config = dict(
    train_examples=48750,
    color_jitter=0.2,
    norm='none',
    kernel_size=3,
    stem='single',
    widths=[64],
    init='lecun_normal',
    residual_init='zero_last',
    optimizer='soap',
    precondition_frequency=10,
    merge_dims=True,
    adamw_lr_other_params=0.00096,
    grad_clip=0.5,
    batch_size=256,
    adamw_weight_decay_other_params=0.01,
)
Rows from block 5, named by matrix and row number. Rows with one number belong to one channel. Each number is 128 + 32 x the weight over its row's rms, rounded and kept within 0 to 255. All counts start at 0. After the name is the row's rms in percent of the matrix's.
# convs0: first 3x3 conv (model.blocks.5.convs.0.weight, 64x64x3x3), inputs 28-34, a 3x3 kernel for each
# convs1: second 3x3 conv (model.blocks.5.convs.1.weight, 64x64x3x3, transposed), outputs 28-34, a 3x3 kernel for each
convs0.2 095 [117  90 115  98 151 162 107  96 175  97 154 110 144  93 166 109  96  89 124  95 160 172 134 159 116  50 123 129 115 105 152 164 151 165 156 111 132 113 119 151 163 146  72 139  91 112 140 130 116  98 112 135 172 183 156 153 142 109 110 132 165 224  94]
convs1.2 142 [138 180  77 144 152 140 155 159 149 149 135 158 134 158  96  95 157 153 141 173 155 135 123 109 140 157 163 111  72 167 108 111 136 181 126 155 100 106 190 111 119 132 166 126 134 125 136 163 151 188 101 136 131 157 146  90 145 133  90 138 122 146 136]
convs0.3 092 [111 118 133 116 217 139 113 138 172 184 126 145 142 135 100  95 156 131 130 104  95 151 191 134 120  48 117 123 113 123 125 136 129 109 139 108 139 179  98 128 123 124 116 112  93  70 151 217  96 120 113  99 141 190 108 136  85 133 148  65 163 115 118]
convs1.3 089 [100  99  95 146 141 133 112  81 148 138  82 140 119 110  81 161 118 129 130 109  79  87 155 211 135 147 133 144 138 159 102 126 132 123 169 120 147  96 139  93 127 119 151  74 141 135 133 147 145 131  94  64 130 150 103 120  77 203  80 162 140 165 156]
convs0.4 096 [116  96 145 137  76 124 115  66 157 125 123 106 128 109 182 164 140 108 129 111 123 136  88  77 126  99 147 153 174 137  99  84 122 169 166 138 126 117 107 159 144 147 132 154 162 152 117 167 105  80 153  58  28 131 138  85 131  82 121 128  91 121 149]
convs1.4 156 [112 136 113 167 104  61 126 155 103 127 131 130 124 150 132 136 124 129  89 107 132 130 137  60 119 192 146 109 101  81  86 165 127  89 132 141 134 110 141  93 119  96 145 131 162 122 166 102 119 151 119 131 118 114  94 141 145 125  54 164 151 128 202]
convs0.5 115 [115 100  95 161 138 170  91 148  88 167 118 101  98 172 138 157  56 144 145 106 108 128 193 187 121 114 107 147 151 146  93  79 110 158 106 114 140 102 121 130 133 168 109 116 127 112 169 151 126  67 111 119 184 132 121 163 141 156  87 109 108 144 110]
convs1.5 106 [179 148 130  86  62  94 116 141 111 140 165 150 121 124 166 133  92 105 155 103 164 182 167 111 141 131 157 152 166 107 144 162 145 126 132 126 118 124 156 124 137 126 140 131 138 133 117 132 214 148 182 170 137 129  93 133 130 114 110 105 148 107 102]
convs0.6 106 [143 164 116 113 169 124 128 184  65 100 138 130 168 146 116  69  24 155  73 153 154 161 158 130 144 116  85 121 132 116 131 150 128 156 111 119 123  88 149  89 198 129 163 168  75 139 135 130 106 133  79 145 131  91  88 159 138 146 110 120 147  78 140]
convs1.6 099 [151 148 139 128 135 120 118 104 143 117 151 213 137 167 148 124 144  95  89 136 158  74 197 118 123 126 204 102 110  98  69 121 147 149 141 141 187 126 125 149 166 144 138 133 124 107 105 139 130 103 153 158 122 132 125 130  77 120 159 161 173 131 181]
convs0.7 115 [100 134  93 142 145 103 161 124 163 124 140 115 150 153 115 178 118  99 122 115 124 156  85 189 120 158 113 147 137 165 133 118  52 147 141  88 157 142 114  56 129 189  47 200  55 165 101 142  95 170 126  81 206  73 103 143 149  77 208 106 120 170  68]
convs1.7 108 [102 147  79 153 116 137 108 145 121 155 164  55 150 109 121 151 124 137 119 168 143 214 107 130 132 181 158 139 127 144 112 167 110  99  97  79 211 196 129 255 139 149 167 145 139 126 106 136 118 114 113 115 128 153 147 110 131 122 128 142 135  94 166]
convs0.8 098 [122 112 114 115 155 168 169  96 131 123 137 135 166 110 103 162 142 143 130 131 140 170 112 141 122 124 108  75 127 133 184 134 126 119 167  90 148 159 131 152 178 119  64 121 146 145 164 176  99 122 115 158 147 182 154 166 103  53 182 160 162 118 138]
convs1.8 089 [114 142 128 135  57 110 138 176 137 134 109 113 113 129 148 116 132 108 123 105  94 125 104 111 130 136 142 140 106 137 101 163 128  92  77 161 109 152 130 122  76  76 146 150 141  86 179 119 121 108 110 121 143 129 116 162 146 116  70 169 131  62 103]
convs0.9 100 [128  71 104  88 127  70 164 146 132 126 142 100 135 110  69 146 182 128 151  95 126 138 108 103 136 142 166 175 112 114 140 146 147 134 112 155  63 110 147  93 122 113 170 146 195 143 116 126  85  83 111 197 171 142 159  97 114 142 121 163 142 117 153]
convs1.9 094 [104 136  90 210 152 198  93 158 105 148 101 118 169 125 105 140 111 116 109 136 133 113  96  85 136 218 134 149 185 116 116 116  84 101 161 123 108  64 118 174 148 186 109 177 154 120  90 122 125 130 167 118 150 111 125 133 129  78 122 170 127 157 124]
convs0.10 088 [173  59 117 132 187 127 159 146 119 175 132 160  26 100 143 227 114 106 112 142 112 116 127 101 128 118 113  87 124 118 130  25 134  78 114 155 115 147 175 109 142 106  92  98 164 136 158 151 125  96  79 110 169 156 147 126 136  64  53  98 140 110 165]
convs1.10 100 [112 109  97 138  95 134 149 132 111 139  87 108  94 153 239 100 121  82 105 146 129 211 122 133 112 116  88 122 156 134 147 222 139  43 111 155 138 100 130 105  96 192  88 171 127 144 133 116 110 148 121 126  99 161 117 149 137  92 105 175 155  98 142]
convs0.11 096 [161 187 112 146  62 116 125 190 181 164 129 149 133  99 239 104  81 122 136 104 191 117  82 167 130 122 146 147 127 118 113 164 119 124 131  84 138 115 128  98 164  53  94 141 149 112 120 130  82 104  70 171 177 158 181  67 157  84 145  95 134 115 102]
convs1.11 088 [118 141 114 158 152  78 121  93 104 124 132  83 106 175  91 144 161 107 162 110 126 165 134 146  90  64  82 141  85 119 160  33 215 107 120 146 132 143 132 157 117 135 135 144 117 117 151 115 131 129 129 103 117 127  88 136 129 138 109 213  94 171  96]
convs0.12 110 [131  99  87 147 136 127  96 242 164 145 116 134 118 136 148 120 140 126 137 103 151 131 222 155  98 142 108 141 120 143 125 121  94 147 121  98 165 163  86  64  87 137 144 187 178 130 134 130 149  91 111 107 164 200 149 146 122 141 151 100  71 116 159]
convs1.12 127 [141 157 100 107  92  71 161 157 117  99 124 179 138 141 133 107 115 138 143 177 129 178 136 114 148 126 100 179 101  95 144 213 115 188 200 159 134 153 187 200 110 158 136 103 145 159 150 124 142 153 166 161  99 142 126 137 119 117 165 102 146  80 101]
convs0.13 103 [105 114 175 129  62  72 142 155 186 142  83 139  55 211 104 185 144  91  93 136 150 137 130  99 142  58 134  87 151 112 116 129 110 109 113 142 202 162 162 203  94 191 186 175 118  98 162 152  96 149 145 105 104 233  85 135 154 130 136 107  92 193  99]
convs1.13 092 [154 105 130 159 187  99 141 140 113 135  78 177 130  71 123 155 157 117 125 170 151 146  79 110 135 129 146 133 138 121 116 135 131 182 110 143 109 170  88 100 124  76 106 142  35 111 189 154 170  99 103  65  86 168 181  78 158 190 102 112 127  90 180]
convs0.14 094 [150 113 170  92 147  89 142 173 134 106 151  82 231 120  92 142 136 113 123 138 132 123  62 140 127 102 105 122 120 183 109  98 113  90 113 101 136  92 141 190  77 143 189 217 115 146 111 154  94 185 138 134 151 207 132  98 158 163 111 126  92  44 119]
convs1.14 090 [153  78 139 124  61 201 111 158  66  92  92 124 131 112 169 102  74 181  87 139 154 141 170 117 111 108  98 138 120 104 123 146 171  86  95 125 162  19 153 107 191 135 140 134 106 119  89 120 176 133 164  78  81 115 142 140 172 147 163  88  82 145  85]
convs0.15 120 [100 152 148 139 101  96 148 142 154  94 112  90 162 112 131 140 116 149 125 206 182 150  77  68  53 160 130 140 158 108 118  67 141 106 125 137  96 120 145 166 192 107 123  84 114 179 126 134 169 158 143  67  53 102 164 132 138 102 103 139 108 179 114]
convs1.15 111 [107  90  99 144 127 116 105 103 116 141 135 149 101 143 119 127 110 102 115 122 123 141 212 162 173 119 113 146 211 182 153 132 178 157 184 170 132 132 175 103 159 112 148 157 127 172 154 181 177 161 140 187 150 174  83 106  68 115 128 139  79 107 112]
convs0.16 087 [ 97 134 118 148 161 172 117 173 179 174 183 164 138 115  87  92 165  85 158 130 129 147 173 147 100 127 101 146 105 129 104 161 147 129 117 161 143 140 155 203 136 180 138 118  53 164 117 186 101 101 144  90 116 176  83 135 109 102 134 176 128  89 153]
convs1.16 085 [ 84 101 124 167 121 128 152 151 155 115  71 131 155 183 129  93 117 134  74 130 145 125  84 121 134 125 136 109 193 163 135 154 108 140 145 137  96 133 131  65 146  50 146 100 128 132 111 104 153 147 117 101 117 104 124 137 120 146 101 163 154 142 132]
convs0.17 103 [126  56 187 191  58  85 152 187  79 121 125  97  98 152 156 172  31  96 127 114 115 132 128 110 147 122 133 142 138 148  95 119 106 129  78 113 128 142 134  74  93 188 136 167 124  96 114 155 154  76 122 161  70 108 103 108 176 103  95 131 127 169 109]
convs1.17 115 [135 181 117 148 164 105 166 135 152  95 180 191 143 108 144 142 158 111 170 158 122 135  60 135 176 125 123 141 141 143 130  95 115 127 143 136 141 115 129 161 135  93 182 147 110 125 146 151 165 120 143 183 145 150  91 181 101 122 115 120 151  98 131]
convs0.18 106 [153 177 165  99 120 103 126 154 145 120 116 166  43  21 188   0   0 107 145 134 170 159  95 138 122 117 118 131 154 129 108 140 112 126 114  84 142 167 105  88 118 116 167 140 118 111 127 132 127 142 202 129 161 129 120 157 125 144 165 154 114 136 121]
convs1.18 136 [127  87 139 152 121 152 115 152 102 136 151 149  45 127 148 129 136  98 112 128 124 152 140 122 138  78 137 121 125 114 117 171 123 132  85 124 147 116 136 118  65 150 140 158 120 120  97 150 126 171  67 116 103 175 152 113 113 108 139 118 107 121 155]
convs0.19 090 [174 150  48 115 130 136 124 120 143 109 138 107 139 132 157 131 141 142 147  81 165 172 118 148 126 124 152 116 116 142 127 129 168 130 101 151 123 158 159 145 145 133  99 203 145 103  94 211  98  67  97 175 124  81  66 122 131 128 100 181 179 162 115]
convs1.19 091 [119 134 167 122 131  98 137 135 122 127 123 129 164  72 129 127 135 148 137 113 131 114 147 109  92 125  94 104 178  97  91 136 127  85 152 174 141 122 152  97  92  87 143 141 157 158 134 112 158 144 131 127 150 131  98  85  88 137 174 131 123 110 155]
convs0.20 089 [128  86 130  86 151 124 112 185 110 139 164 118 113 115 136 106  97  70 155  92 142 160  96 136 139 143 114 139 132 135 169 137 119 112 105  80 137 101 157  72 106 143  98 137  89 107  91  84  90 199 118 150 131 190 110 111 156 137 107 168 146 174 117]
convs1.20 083 [ 99 134 102 130 189 131 104 156 116 134 156  73 129 142 129 148 114 149 130 150 151 180 190 103 162 107  56 131 151 179 136  75 112 132 173 103 187 136 137 125 163 148 175  92  96 115 147 140 124 132 154 143 120 103 163 174 120 179 135 119 112  71 126]
convs0.21 095 [116 116 111 167 148 177 141  95  83 140 136 122 121 143 160 105 130  74 114 155 127  99  84  94 127 126 142 105 161 119 153  90 134 130 163 148 104 146 175 108 197  82  82  43  87 121 137  97  99 103 150 126 201 170 103 121 150 140  74 104 143 165  98]
convs1.21 088 [123 178  86 117 129 155 146 117 119 135 125 122 107 119  93 143 155 141 122 166 120 165  71 139 168 183 174 112  86 139 145 165  78 118 133 144 133 152 179 171  92 192 114  86 156 105  95 112 105 141 135 126 139 135 137 129 125 136 133  55 142 179 175]
convs0.22 097 [165 114  34 180 156 118 161 163  84 158  56 226  72 163  85 130  83 142 122 104 123 162 156 104 128 157 153 125 121 115 158 121 104  93 163 151  71 167 148 121 100 141 108 142  91 156 133 164 131 144  82 102 159  97 105 177 129 132 103 178 109 151  76]
convs1.22 099 [135 108 138 132 130 102 127 180 100 116 136 150 141 121 154 102 105 132 157 158  82 172 226  99 108 163 154  87 135 136 143 138 130 201 166 115 159 138 130 145 109 119 149 121 139 115 139 123 135 126 127 144 145 118 178  78 150 152 142  86 103 116 105]
convs0.23 095 [141 102 174 101 112  87 118 181 147 123 118 124 132 149 153 111  73  89 148  80 159 124 184 119 118 109 145 139  83 193 115 103 144 165 139 146 121 125 137 133 123 139 149  87 156 119 139 151 113  91 137 103 101 192 103 153 142 123 128 112 113 129 114]
convs1.23 089 [150 114 131 138 123 164 138 140 124 146 160 114 173 107  81 140 126 155 146 130 113 170 110 120 119 134  96 119 117 143 167 150 135 108 162 105 139 197 139 142 141  92  97 107 128 157 126 176  89 126 133  96 110 127 129 124 172 122 163 160 115 128 104]
convs0.24 098 [110 195  86 149  86 123 155 120 111 170  92 122 122 142 222  87 168 136 107 136 121 159 137 117 128  99 155 129 160  94 120 101 165 107 115 145 154 172 153  77 155 105 109 175  78 125 150 125 166 193 126 107  85 115 115 111 128 143  61 128  69 198  88]
convs1.24 092 [126  90 116 159 137 139 145 142 126 136 134  92 124  76  98 139 144 108 158 138  52 136 136  84 129 152 112 173 113 158  64 129  65 157 122 162 108  79  80 159 137 241  98  95 105 139  92 108 191 117 121 128 113 152 108 138 143 148 111 150 111 103  90]
convs0.25 100 [161 106 111 126 102 113 149 126 144 174 184 123 132  94 111  62 106 137 119 126 115 113 133  90 114 137 140 120  66 105 135 175 139 117 143 119 168 145 199 111  42 109 159 165 163 164 154 121 104  93 117 183 192 144  61 127 151  79 149 122 159  97 138]
convs1.25 097 [156 165 111 110 147  93 178 188 127 129 116 148 161 151 164 112 126 126 124 121 115 107  89 161 123 144 129 134  76 141 150 214 146 106 111 150 168 227 119 195  71 151 117 172 128 110 150 123 144 167 110 141  93 123 117 161 114 125 163 117 154 141 145]
convs0.26 090 [ 67 144 108 146 197 139 108 149 133 163 158  75  72 170 104 253 158 170 111 135  99 116 105 153 142 112 124 164  99 171 136 115 113 170  73 134 132 135 157 148 134 141  97 151 179 104 139 104 130 115 147 155  70 169 147  98 150 113  65 108  96 185 175]
convs1.26 085 [179 111 134 123 118 178 139 153 156 112 236 151 151 122 129 137 134 142 182 146  95 122 131  63 152 120 122 108 178 122 169  37 141  80 130 166 127 102 180 142 175  92  86 137 142 106 112 110 107 110 180 108 143 121 102 140 201 101 141 165 126 159 177]
convs0.27 092 [135  82 140  85 153 132 153 142  98 129 179 133 148 151  76 122  92 133 106 121 112 126 201 135 162 123  80 108 110 109 125  74 161 111  85 108 184 106 153  93 171 163 115  72  81 130 101 132 156 172 185 123  86  90 145 138  86 134 124 133 140 131 135]
convs1.27 087 [157 129 101 131 108 174 163 100 116 131 123 145 153  98 162  78 132 147 181 154  86  89  58 182 152 171 120 112 156 120 122 156 106 148 136 158 204 123 175  79  56 188 133 137  85 146 210 168 112  47 150  96  77 128 100 158 146 115 133  73 140 115 139]
convs0.28 087 [145 194 109 142  76  74  77 156 109  88 151 155  74  84 156 126  77 147 112 173 132 116 168 107 138 116 150 114 120  63  98 156 193 121 129  90 233 146 152 163 123 114 153 120  84 125 171 127  89 123  88  93 102 110 125  97 124 133 164 109  91 154 114]
convs1.28 081 [138 145 198 143 165 125 121 120 114 104  93  70 152 149 181 164 119  90 108 151 131 150 111 126 148 108 132 115 146 127 160 153 177 157 152 151 128 112  85 104 148  49  95  99 133 146 142 119 131 137  99 136 126 127  96 153 166 155  99 204 135 133 154]
convs0.29 092 [124  98 140 142  96 122 136 124 140  99 126  98 195 186 156 106  54 175 135 140 108 141 101  94 108 146 121 123 140 186 114 116 164 120 116 186 141 190 169 126 123 117 154 120  80 141 123  99 143 200  87 172 104 181 119 160  94 132 131  74 125 172 148]
convs1.29 084 [130 117 111  79 103 124 158 152 125 144 134 147 121 135 149 122 136 156 124 112 158 154 103 172 121 176 149  90 132  99 125 130 118 149 125 163 211 144 125 140 105 138  68  59  98  57 104 117 151  87 147 116 158  87 162  91 135 164 131 178 132 159  94]
convs0.30 110 [109 132 126 161 162 125  97 163 110 148 144 134  89 147 114  81 170  95 139 135 129 168 166 134 142 135 113 124 137 142 142 126 141 109  96 122 178 104 153  91 123 144 155 216 109 142 106 174  99 125 116 185 174 114 124 112 126 138  90 108 135 130 169]
convs1.30 107 [103 125 119  70  81  72 107 102 137 142 118 158 111 134 151 133 103 117 100 110  91 131 115  93 141 119 202 135 126 134 103 157 160 136 171 133 136 158 107 121 115 116 140  83 174 109 110  91 116 106 167 150 120 134 116 115 104 119 125 121 143 175 177]
convs0.31 101 [121 122 137 149  93 110 135 131 104 168 118 109 135 139 159  81 130  98 107 150 114 116 110 108 154 134 136 132 146 155 101  97 165 131 167 117 129 153 182 206 154 175 103 118  80 117 158 153 125  94 169 158  88  71  75 144 117  98  94 157 219  93 104]
convs1.31 105 [118 100 153 148 158 178 122 103  90 145 145 142 120 135 153 127 153 108 161 153 102 158 178 183 183 155 168 146 163 232 151 149 185 140 117 114 132 134 144 111 114 159 151 171 183 149 129 168 132 191 117 108 131 120 100 166 129 166 141 142 137 165 157]
convs0.32 102 [167 142 119  84  63 135 190 132  95 104 136 136 182 111 119 157 121 118 158 168 137 101 117  93 125  92 129 159 164 115  94  75 153 127 143 167 107  68 114 131 139 165 153  90  90 144 112 112 129 194 173 147 144  86 170 187 150 103  68 144 124 211  94]
convs1.32 097 [167 198  95  94 129 111 179 160 106 139 132 136 127 129 114 116 149 151 164 167 119 156 156 147 137 116  69 138 109 108 138 144 150 122  92 153 129 124 105 167 140 145 112 111 114  98  44  95 135 113 168 143  97 117 123  82  91 110 177  98 136  82 108]
convs0.33 105 [128 155 105  46 238  70  80 178 106 125 134 125 159 154  91  84  91 139  93 119 154 153 123 119 158 130 109 145  95 173 131  97 159 105 154 121 130 131 137 137 110 134 131 145 144 171  90 144 147 106  83 133  99  92 145 121 118 123 136 125  80 209  81]
convs1.33 083 [124 149 190 105  98 195 117 133  90 141 152  99 140 120 134 130 125 104 158 105 130 154 162  86 176 154 140 140 103 105 166 150 102 131  95 147  28 122 102 100 151  95 114 115 146 117 167  72 121 129 127 165 222 117 149 122  66 165 160  90 127 112 113]
convs0.34 084 [120 130  81 154 169  96 144 182 111 154 104 149 185 103 125 190  49 164 112 135 107 139 156 101 133 177 121 125 135 128 151 112  85 129 135 147 142 118 143 120 103 127 121 132 133 159 111 138 181 153  76 186 181 119 161 109  97  92 193 131 103  94 152]
convs1.34 089 [159  95 175 178  84 178 145  87 141 122 156 125 148 149 167 135 143 120 158 124 173 125  98 112 172 190 129 152 134 169  94 159 178  79 149 105  93 137  87  86 130 137 141 128 120 120 149  81 145  96 122 100 130  98  83 163 127 165  71 182 178 156 171]
convs0.35 092 [112 114  92 152 115 199 122 128 206 118 124 151 172 140  70  61 141 206  96 131 156 154 164 135 124 131 144 139 111 137 149 128 129 133 107 173  77 132 125  35 154 121 109 109 139 142 102 143  71 183 138 198 204  77  95 145 147 104 129 161  97 159  79]
convs1.35 089 [112  97 196 102 137 114 127  98 144  92  65  96  97 130 124 127 114 152 124 150 121 122  77 121  98  91 110  89 145 109 111 118  87 114 170 153 149 121 141 210 125 133 134  92 139  66 146 117  96  87 192 125 134 134 106 107 162  73 174 168 126 123 123]
convs0.36 100 [119  74 117 152 118 164 123 127 126 135  73 127 115 157  74 250 223 132 140  70  79 153 198 151 140  84 127 144 162 128  72  85 154 166 153 137  78 106 127 183 163 149  95  63 159 117 115 154 140  68  93 141 111 139 141 167 142 124  62 117 160 119 122]
convs1.36 093 [ 69 102 108 140 157 131 132 122 110 128 128 144 149 105 140 132 143 124 101 134 113 134 134 166 172 157 127  94 124 139 115 161 137 152 139 153 158 155 136 110 124 128 109 134 141 162 157 156 144 172 117 137 126 166 144  93  87 132 137 148 118 126 170]
convs0.37 112 [139 126 212  65 112 144 165  96 121 119 126 154 160 114  97  80 190 130 125  82 181 159  78 115 140 174 108 123 183  88 115  88 177 116 136 101 168 154 101 109 116 173 126 131 130 149 129 130  77 151 131 120  68  91 140 138  96 125 132 161 157 150  97]
convs1.37 106 [129 153 179 182 151 160 103 142 111 141  80 167 163 117 119  85 134 147 137 203 104 150 187 149 155 164 182 116 138 156 127 126 128 208 140 143  94 135  94 110 125  95 150 140 105 197 178 181 195 164 190 140 191 198 133  99  90 140 156 102 115 139 106]
convs0.38 084 [ 89 184 180  92 110 128  98 129 106 123 118 110 207 110 124 127 154 112 119 173 165 154 144  86 113 121 155 131 116 137 123 163 210 110  76 156 174 126 104  99 195  82 122 136 166 139  74 132 181 130 127 177 110 152  74 213 100 141 151 121 165 142 148]
convs1.38 086 [142 127 171 135 142 160 120  95 147 128 111  68 134 141 145 101 139 119 106 187 123 141  99 105 112 103 144  92 181 114  49 119  71 104 125 146 145 102 146 175  54 136 166 126 126  69 120 108  79 138 150 137 135 108 120 123 128 135 157  69 142  94 160]
convs0.39 101 [116 123  90 113 184  98 132 134 130 157 116  67 181 146 151  97  83 158 129 110 124 123 177 144  66 128  95  92 155 176 121 129  43 117 153 187 187 159 106 137 155  77 146 134 107 182 135 166 142 121 107  87 106 115 109 115 120 138 121 121 117 176  68]
convs1.39 091 [113  99 137 145 103 155 155 149 143 138 193 152 121  72  95 137 156 124 127 145 133 121 104 152 144 120 123  86 134 206 189 124 105 111 103 114 151  96 129 136  99  99 157  99 115 146 118 168 141  74 116 137 136 112 144 139  76 140 164 111 118 125 137]
convs0.40 125 [153 178 152 101 116  99 166 135 135 140 135 171 134 138  71 123 160 131 159 133 134 113 126 157 122 138  94 107  83 131 155 182 142 129  74  99 157 184 149  80  88 119 148 158 130 145  82 121  87 129 124 143 141 114 114  90 121 121 139 100 140 162 182]
convs1.40 120 [ 92 113  84 101  86 109 108 113 102 112 103 144 125 131 149 121 129 157 121 159 119 155 138 137 182 200 171 103  92 129 116 153 102 158 142 184 178 183 150 155 110 140 122 163 123 164 149 148 186 161 155 153 143 148 121  81 111 148 160 145 142 188 199]
convs0.41 141 [121 163 110  83 211  61 109 192 109 142 140 102 155 115 133 148  49 176  96 156 113 148  96 132 135 110 140 118 132 117 131 103 125 128 135 120 123 137 153 104  92 167  92 162 124 164 112 109 146 140 114 136 143 113 115 163 123  86 175 108 113 138 118]
convs1.41 118 [133 103 103 138 144  90 134 124 126 106 137 147 123 131 136 105 146 136 111 146 127 131  95 146  91 136 143 124 125 153  86 146 162 130  96 144 178 129 141 229 153 154 168 166 143 195 188 188 157 193 160 200 177 204  96  91 111  76 110 151 109  79 130]
convs0.42 094 [182  46  93 102 167 144  92 113 142 131 115 138 136 158 157 118   8 182 130 167 131 121 151 181 135  79 112 138  72 149 171 181 109 175 112 175 134  99 134 126  95 106 156 144 120 164 120 115 126 140 144  72 174 122  98 150 135 134 129 126  92 129 196]
convs1.42 084 [178 158  87 178 171 148 123 114 118 187 126 133 112  99 137 160 190 116 154 130 107 152 141  79 139 160 130  95 173 121 119  68 130 142 171 115 114 115 135 138 167 114 145 138  88 177 108 139 106 141 133 102 200  79  58 108 153 148 155 146 124 176 113]
convs0.43 085 [148 163 136 113 177 170 147 162 191 122 117 129 107 116 137 121 152 156 156 148 113 153 118 103 130  80  53 110 141 123 119 130 121 103  76 100 161 163 139 157 146 154 141  92  48 117 132 117 144 131 137 130 137  98 135 141 117  84  90 111 227 173 138]
convs1.43 130 [ 94 182 100 145 106 151 135 119 126 122 103 113 117 139 126 148 121 131 112 163 143 139  99 122 153 122 138 106  98 123 145 129  99 146 149 159 127  92 185 116 130 116 123 124 136 146 109 154 126 151 132 120 119  96 113 229  23 131  94 129 143 106 158]
convs0.44 092 [ 97  97 166 194  99 153 124 153 131 135 128 113 177 110 141  61 116 156 133 151 132 117  87 159 126 106 154  98 167 114 158 127 125 147 135 104 102 110 118 145 187 158  93 104 106 182 169 211 156 159 169 116  97 121 146 115 124 154 174 144 120 118 126]
convs1.44 094 [113 124 192  97 149 129 123 149  92 140 148 141 146 120 140 118 128 101 187 119 144  99 131 134  99 110  75 118 118 142 178 101  97 137  46 132 188 153 141  90 103 179 159  64 109 138 156 147 125 133 138  98  73  63 146  91 184  88  97 162 122 111 105]
convs0.45 098 [130 179 127  54 168 141 117 151  98 166 134 109 132 128 150 150  98 131  47 156 164 114 156 147 107 108 147 168 121 124  97 213  94 121 148 124 149 118 104  79 140  48 117 120  91 125 132 153  72 192 104 165 150 104  94 135 190  33 178 137  80 158 142]
convs1.45 090 [144 133 124  78 138 227  88 156 109 150 132 105  96 133 158 130 143 125 120 147 130 146  83 178 177 128 199 138 110 120 215  59 144 147 144 128 128 142 153 127 131 157 118 136 135 116 148 140 154 101 148 130 131 134 151 157 110  72 155  72  71 197  50]
convs0.46 088 [110 159  97  93 170 155 131  77  99 126 121 143 148 157 154 189 183 176 103 155 125 117 123 119 153 105 137 125  90 121 122 110 164 129 158 161 177 154 135 205 137  77 129  85  91 118 134 127 124  79 147 116 110  70 158 105 125 191  97 108 178 135 110]
convs1.46 080 [147  90 157 156  81 165 150 129 120 142 147 150 134  90  96 106 134 130 117 100 147 107 100 173 158 185 105 125 191 160 129  42 133 116 132 125 105 128 139   6 108 179 138 223  93 124 143 121 110 131 136 135 195 125 170 128 115 125  89 138 124 145 135]
convs0.47 090 [150 129 163  99 105 172 124 150  78  97  86 124 114 167 111 190 142 126 175 102 131  97  88 126  96 158 120 127 126 156 135 137 103 162 169 115 165  95  77 133  83 163  79 154 202 116 155 153 120 109 100 151 148 149  74 145 159 114 211  86 115  87 144]
convs1.47 090 [188 103 143 100 171 141 130  71 138 152 125 152 116 127 161 120 112 122 157 130 150 139 131 163 129 134 131 149 131 144  82 103 129 110 150 123  97  57 135 129 141 139 115 118 101  99  94 100 138 144 152  94 136 123 158 127 154 212  45 177 108 140 168]
convs0.48 091 [ 83 182 100 112  30 133 114 113 173 165 143 114 166 113 122   0 209 129 121 131 135 143  98 160 150 110 138  99 118 138 182  83 161 119 133 146 148 120 126 211 122 125 187 185  73 125 127 159  81  87 140 101 116 107 141 119 141  77 189 110 118 112 100]
convs1.48 089 [116 118 152 104 167 157  88 138 139 181 137 120 133 151 153 129  80 114 142 131 126 111 139 170  85 130 137 118 186  75  59 178 128 133 109 120 223  39 110 165  90  87 112 112 105 187 102 151 156 173 149  96 103 103 136 143 106 159 119 126 160 118 146]
convs0.49 099 [163  70 124 114 157 195 154 136 112 119 158 117 158 148 121 162 117 135 143 157 177  86 119 120 141  97 137 129 135 138  69 139 135 152 121 103  50  99  96 128 181  82 146 107 132 169 141  78 177 126 130 107 157 139 122 138 138 132 100 133 117 162 114]
convs1.49 094 [122  97  93  93 103 135 175 147 124 114 170 138  92 129 112 144 134 120 141 105 135 173 156 104 110 127 126 178 134 102 140 135 147 136 119  96  80  92 122 139 124 123 144 139 159  73 108 125 139 169  65 137  92 137 174  84  79 153 152 141  77 125 159]
convs0.50 098 [154  95 196 118 137 172 112  97 195 113 120 125 139 105 241 108 147  68 135 113 163 114  87 119 141  78 102 135 153 112  48 116 104 151 130 125 159 133 122 133 117 164 122 121 158  78 140 150 120  84 167 174  99 148 136 137 126  87 101  89 142  75 158]
convs1.50 095 [130 147 170 100 102 155 121 122 150 160 133 143 138 153 137 128 129 109 111 161 114 185 120 237 158  92 145 153 136 160 231  65 135 193 171 120 142 100 143 135 105 127 160 148 106 121  81 111 149  86 119  95 127 148 128 182 114 164 255  95 150 131  84]
convs0.51 089 [137 143 119 122 149 129 160 177 139  85 113 180 132 121  49 151 202 118 112 131 108 129 127  83 110 174 157 110 134 118 130 110  94 130 115 168 111 153 159 173  78 142 172 162 144 101 116 145 144  97 184 104  96  77 103 131 108 151 118 176 176  43  76]
convs1.51 089 [141 156  65 149 155 102 137  83 142 139  17 179 102 128 151 148  94 122 119 159 131 145 109 161 113 126 107 150 163  82 172 181 139 119 138 116 150  60  61 171 121 135 121 156 176 149 146 121 134 123 123 126 170 168 137 167  83 106 133 116 182 106 108]
convs0.52 098 [ 83 178 186  76  95 215 130  89 142  91 131 186  59 191 213  99  96 115 126  62 190 188  87 116 129 156 118 108 178 100 134 100 141 131 131 128 179 160 101 195 108  98 156 135  97 131 144 139 123 130 126 118 113 150 122 173  83 124 133 111 122 124 154]
convs1.52 089 [139 135 103 133 152 126 162 131 126  99 136  99  86  96 129 164 109 133 139 125 146 128 102  98 155 140 101 133 108 106 156 173 108 115 136 156 132 129 123 106 153 127 122 126 136 144 148 129 168 136 110 162  85 123  76 158 148  83  97 175 147  70 108]
convs0.53 086 [ 94  96  92 188 141 142 166  84 150 135 132 124 139 187 143 127 113 103 144 111 126 166 117 133 154  85 104 117 145 120 155 100 111 162 106 111 115 176 104 140 130 174 144 118 188 158  93 176 118  90 161 125  69 150 139 111 143 169 118 119 132 117 158]
convs1.53 107 [141 153 141 105 136 146 103 136 180 136 138 114 152 110 110 121 123 160 126 164 107 146 157 142 120 148  78 169 157 138 175 103 143 159 155 120 138 141 102 134 174 161 123  71 137 153 107 107 118 143 134 112 124 138 164 140 150 112 170  96  91 112  62]
convs0.54 114 [ 92 102 108 131  94 229 144  68 165 149 103 174  60 118 191 111 122  98 165 111 139 163  81 121 161 141 122 115 141 136 123 133 142 106 160 138 151 108 143 202 137 101 182  92 136 133 166 113  79 113 162 105  93 131 172 116 122 125 171  92 148  97 130]
convs1.54 107 [111 130 128 122 143 176 105 139 151 150 133 122 115 126 105 132 136 148 139 129 192 152 170 203 158 178 134 146 188 134 159 140  74 104 100  89 150 135 124 154 155 135 163 145 115 155 158 147 102 152  99 120 166  92 179 139 127 198 140 141 110 131  86]